A small audio frame classifier, trained from scratch: held-out accuracy 99%.
Rows from block 7 of a small audio frame classifier, named by matrix and row number. Rows with one number within an expert belong to one neuron, the router's apart. Each number is 500 + 40 x the weight over its row's rms, rounded and kept within 0 to 999. All counts start at 0. Numbers have three digits each.
After each expert's rows are labels from the 100 clips, of 14976, where the router gives the expert most weight on average: "strongest on" is what is common among them. Only what is clearly more common there than usual is listed. The data: single English command words and digits, spoken by a formant synthesiser in many voices.
# router: router (model.blocks.7.mlp.router.weight, 16x128, trained with AdamW), inputs 0-127
# up: expert up (model.blocks.7.mlp.up, 16x128x128), inputs 0-127
# down: expert down (model.blocks.7.mlp.down, 16x128x128, transposed), outputs 0-127

# expert 8
router.8:561506397500549566538457569495461441454482502481485495539535458523487483501526518540485545456569511523546484446472499483455517476494501455529490463451487525517481503481473442490591584481554481492513518466449532432478566564482511429479441521466495509487535499439494481499591563533563470476505520431536564556542529545483521466419500562479519545461534560510500528543470461492532580478462
up.0:518506417550514509511447532516484498467466606586535458517485466556458499514512459472563524543481504544504536544485572531522445478509536419495569496528505578477474429463515484470478496481517460479561541445443536517515517565472523509535418496448438570436506506508511503528508487565493504447460450548498526442480496513505494465478485477527481527463594524546440433512498528570507586539518
down.0:540457502554541517501572503547537476507518543560517547432496550512515473523459523457583477480465565514491430480493502470493548524471460657490416511551520536521496576538501470487471473483509458519456560433515500471486466458574517462531477551570562564477501532469482564558462481497445491455469499472567446456496478571470423528453483502524535503512512516518538456496495503553517497508521
up.1:559533462500490472491510566490465490526492488453452541504487494557522492477517498495521450561455475524471455485556533536548582526380519469457540515467500545509484528559478539517502487519513526519416516510524515530479495504566488486462497478528453431561473448539575513484562419475491488526598439443521463487527474565509549427515536479559466545440523472494520563498491586412526505557472
down.1:437472437478466536451421491461462517473507429521554489471481520423489507537492494445524513502551532506464546512373533412544497495450544401542506486520445437522503480495557461495412490512580470477571499525525548521538533570529564490472499516472468463463461534497497473484461576545482509555510453508509498460476511447511579549461453512500456498481517542477524488491402484483493512503494
strongest on: reverberation; /l/; /n/; /ɝ/

# expert 10
router.10:498523561527527392434435542457468533475529491577544477478500497533517537543539580434558497432447528512492448496439456492566529505438520482504530552423479439500497520587475437520541429470489511508441488527459489471479521470505494507510549486470536546491516442554557479505490517579479451585532434500462467491473494492476549520480522512505474555528464516552453467477435571547478490500496
up.0:443580458498573451472530496444470438483490491559421520488473553460589536519467498492533453540423453514503452551515513421504554514526515503462426508441455474447425536546565508482469517546489477527434465468503518533520516480515493490441512510565534514539469467471560490559472482502460479508534535430572530566504559491514423471545493537518533517520433474513513488574515539454452467519505
down.0:496459527503469535531523500454487474455500480454446544497453557516507514447512479510538550487491512536478473548455486479510486491446552491472552474496573484498478443455399544512528517541522559453514532457427470538509499538424433489496425540454513483527473498488532485439607588519413438421498443558467476525482503519476524528508539496471482541542522510564529480551576481601535511496549
up.1:513518529505435492517450479516471565567486580445481503451538534501506470423495535513512470441504487481447491555530536382525502468586556535501468484477449508630513449510509435535495474502532534453498507436502509506529495485450498515462525478485554457487510557547496461485490495481483460468467439551466447467573472462474484570529481482428506472477573544572519487538548572549532520514536
down.1:567480537496499562490560559514506501506485471606472519424541474465540470550461522500421521398492461495533453470536498527438527506496506480493507522523487481511526524490459479516437503502480490505499526421482465567462469519501472546460460485514441485525460451441512543489439486514503515499496522498464465525488461589454472476538517530598484574549534426468411614532478515470447447555487
strongest on: /l/; /ɝ/; /aʊ/; /d/

# expert 11
router.11:487533549492583494475463470482523510532545514395527510576530512449493466524481484517499497485457466478477538509491583554452479504475503557505535528499504552544520481564467474522507562482484559442496514561478448457527500489509551457497434471529565456454482548590493486461420534484490509506519507498492497580452475471436476544513460510581462416542497562483467418562539453576554473495462
up.0:541490489463448439547507488544467448507490471512420479505517460486553527505523491450554548550430511462571426500462470498539460478455456479552488448552466546502450533462482510513552548456458473544515489478556474509512643441508480541473426488472472493520518492454470548486403549460529469513482476536565569454452595457520482481511473447448479486475483436509510495542473512484544516489535
down.0:512519515472454527575474547453488484511518458525495450587476469530444507499532481474509550459541420576471481474536517525452466532468529570455460579575482463505519497502520514460501464493552526467551455463406510523451481517442558548489472531565517507507445423531511466461531479474449458502513520471425566493490410467541503456546517541513503488503539571538483454440523523512567575517453
up.1:486561435520501490493526486515528511510513490521460503524477535435531581538444428489492534503512544510570471565544563487494517531515505469471502560620492442418512470474487473458394565513504553507457479546511501441465633510502492570482571481547482474507455509496506443538566512445552451503451493487494510520501481528472482525493511447525493477458464443547452477473493441486433452482500
down.1:480430505476572575503522500516494472558458501474559420470509535490546592507491465531478477425494533452478505496507433515465490449433516508494547493537456513504425480484567443527483431506499464521518530496534504507490467593525481513530487525533503487517577539461492554449404455559446534508497498536443448525485471464506523487532505521494527468436575530502542508485604434466508413556487
strongest on: reverberation; white noise; /p/; pink noise

# expert 13
router.13:592413460441519460482551470522543559460462521498523546486490486472595499520520560526536470557445466515540489580520530519521541545447535400448537470534478535497501521501520440460479513515516516481484592472535523525501501453475450525473530453542575525438493495502579461459449501451574528499523437541454438571472524542525540514503513533465462459519521582491465501522490506506503477560478
up.0:518536492445519503454568544522532459471573551558524530468454490527564521527499490462505477445466536533480446508580502548468463466479515503473516472442535410518459468525538433557554504540440510530488440506505487564532473569505503473519540456473524528497458533542547484530547446531505431498476456488456507366545510505535526501496473472461485484402482476515592529474596480509494450510497
down.0:544508455530536410558483500453503520545509515548497500521534526485498487488512475484504441570481471503517533439451512473537469450464470483572494504472575467518539491470504515435515442458478517520470496454505499465541575518472542541470512513520451450430507434468392371491452545553495516511451554533562545496386549460506444529488520446521530551457503478510562491470442492497493447494475
up.1:441522528510427511607491476441504493535512470506456498468520487501514494508515514505523514503602439463549400561481497506538494523556474486503515475502508463543523524449473512384472457509531527478458543420467485491472482506583510509440495462495451475485476519522472473421548534483495538551474513449463517530511501462534470479496564560456477602514474552535573479571517471503428542443562
down.1:488535531462456559538476489504455488526463499485489458542478531536518500531488496491514553520524474539578559578462515435546463514565497484477520438513496453493433486547500453544515523502531512489596519560454569469449514604599502484536513468517528475482483494435477536436446482527468539419531525538452475500469483444483530524500497524608508523436536508487480502466574454499479445428441
strongest on: /p/; /ʌ/; word: up

# expert 6
router.6:450503462488464509502439476471487523518474489561567450493513553587443557504584421500462564555531521525510436486506545543443458501472498558481469520482522486518487492493544535499542484536526505593576495474504485516464406526496525454557543471582459474515508599523501516476530491499486518544516422466462535398557454470502499420423535491491500440512527491476513460524545483500482540471513
up.0:559509517507559520473457436609518497467536504453540440515575478587550470516516494470532476453507475559501516570531478573535432525500478400451556407446516476443510493511541538495587513508504485498464507470410504482499518481482547582536486393512501534529518542458481493526502500529419569506506478458546526522480479470496473523487558513526456494460491515488418544500490518488485507502472
down.0:548542481504506443533472454503468495494533476561507466451494512491500502555516502447525428603518486540526471455507601486520468498498529511521469400474555474513531488426418491499504440557455467525445487533508503489582491551545485463449500509507445484561492463487484439503520445471468450502453450421504510498512478527512509466495476497439542403522482511624524474562518488497548537576517
up.1:530535459504538471512506468502465524557530506513445484475597440518445481528506456547469495547460434532506519474480503506515500463523569517434437559517449426522472455515490459524529468479496582520543514555520554541508458583526525500538486503557470456522400439543492498467559461469528534450402442474441489511556422561547440521495507492530472571478511522470539464493541509478518559474524
down.1:503486539520503520466489525487515540420389515515576552428443540541469503553555552503524493421494457470534524556547559549486526512528499493484473489460484504449518478495474524457479530571511407488499464438529524535423513393435523476521492489521557534533508518502518469476506514414432500488521529590578526529540549511599497494446547529481533525458499505504548496453518486498524499479462
strongest on: /s/; /tʃ/; word: search; word: six

# expert 3
router.3:490450547521491522429502526498503471457536499548581500512522519521505435552441423484432457510525512448515537516534515555495441506473486556494471485540488497507484570430556557487484467516457562448503573535464555546518500545467561550517513512502476489442511562458543489468508467561488464451491531485578443514492488426482501441483440515388501531545481432506477501492459404490508581531492
up.0:555535526438502511486495531546530565523469521492506461503514516536527432467425502520431527475585496499481461559464451526533511442489554366584559472548502529491557474551514465508520497521562512563550521540487483449501524501553522531528409502486552486532520530508497516528501470494545461495411541498465459498530450500554481443480569520519388473514531526516494524482514504494591550468481
down.0:533472541449525478485532458470519437498583557498555514498548482474507496479432485452559520604577448447548542479436499481436574478529494506534545494467431483514538485487494499481432492474536486467509522478497550443499478498462459512475546506572490548526407499463432516524488506444534487534519538406577513519519501496527499569559493572522522542483411491524542428530480474479543461481490
up.1:524537489522481544520523506481606494505534518468388490554507520529503531516462513644541478504495465497534577539535457489560490463510467557432494512458570443429505489476461439505507502519458483524506450545526504524490528563488509553509456553481484523482521525458446461425449485438526446519425489518504545501527505520395468453469464464518480520486513522515495521444452423502476467440531
down.1:501491524438517501497580538489513511542532515564528533461456496459484482462535535485475481493496545524510563456513538399449581473468493468497430479484420519527429484487516531535500521541489496531493437461498523543477495582483470516522500515449447527512511529512472502568564425441475456589556599515470485480567463469541505529493529543555532525545479433426588560517501454525468466534487
strongest on: /aɪ/; /t/; /ɹ/; word: right

# expert 5
router.5:529506481402550501503537519457567496510499537530532496518506563486506477502458476455497472566453539463529495466480530548536429541486465472441578416495520485514530458515474589509495546459446589486503515468528455484538449506517496464464533479474471464520440512469554457473626464501524483471442500483423537512499479468461525491520480546455538556549461447549545519417557524413479486511527
up.0:505487494586528523444557618471510511459547435494501459556513405505482546490501481524468555478510466555481509444479459478483484492496569484544431464571553603530554551542505508470534480562486476505519511464448563546491508514533502524435484470550426542559428518512467520503523476515506510429510473540516542542452427471453529447571477473510537470542451484473527486458543473509503509454499
down.0:581504489515530465497510493571514514509475525511529474503462477564549578583547486485475530486482520532432490508451495482449423452500519552465478531465453514432451472612446542517555445553506500479421547506597498401493524525409473493522468526528533562540543506512467510453458490505481457452476534490496488532474501482496514516534515446534505574520559473455463446479470523475510594483503
up.1:515480542530555507526498512498527442522491582538472485528555515527513465425449451426426612481498532502505510560502452549451524454492502496534491481519449521482477454535468435455424491540512486487542453533418490524555550493606476551429528539556506441545525567498473465555491527426483456571454450472464513509490451487492520488457498439460460483519542494536506552518527463460458514479484
down.1:445501465458518526508465491570505453533527489474510459469493423537485486465519501484485424529523502478482489485458518561565499471468491506448457488505483490569514527524481476484446501486506484540429498491562529528474547530467524403549519473501498482431460449523494568421611488552558476400487527539392504458514544536509492488515567531618434449458490509514487454523549494513538475480465
strongest on: /u/; word: two; /ʌ/; word: up

# expert 9
router.9:554565480583469481515461503399568497574526473517440519515504484500466530506505506498470492503572468474478452559468561481481478523490481397598549535551486525485417479535419524603455488456492553536517470492472492503507436502455504466549505507479494486403535569464499445490486483528491510567464472477460531501523452514553568507441533505520529469500508501452520470438558542483458503485504
up.0:560444506537507485499540507459480491466503489553521478522563591487512490481523576469454512506533530555517567508504449496492504441429531496440452472460539529513462517473448534590485547497515496487498589481435503538512500475533491559509448507511561493530576418431496595485498509459500455540509528551509575482477504535503536568511410537545478548457503476486526431510563472463548553535444
down.0:422513512494524415512422534496489491465494514504501519493582532508572561504520525464499450575479497537440560518489427529520494456508442505592476469470465476507468469516497475486477564431486575489476463493485544493470487541514580471485495468449506508541472520535542482544571517423452543497496459534532502475504492521487535437540448450489447427431497440443397519463537548513516482456441
up.1:489528410424518514477506500500447505530531538491479456555478466513511420490451463559512431496540473463447489486500534462466516491550485401517482490461528496459471530459471499486480492500483508566492407458583457453520486524459558472502539467487566490514540571501501491530475471524395526455477464519520520430378518461520506493506589510501501507420499453581432515557488531475494534506522
down.1:526466431438553488490526467537433463556535496472520482526480482465474471522451566433466545402652488518446491508462496522467448469555560542518506511431507524562504473543464492459558521441535492495498478513473445450501525542529446545425520528476425477459473544537464480504443527492564434469478538472520491473573458560480526437488489467451503508516533503527513543475534497510514479541534
strongest on: /t/; /u/; word: two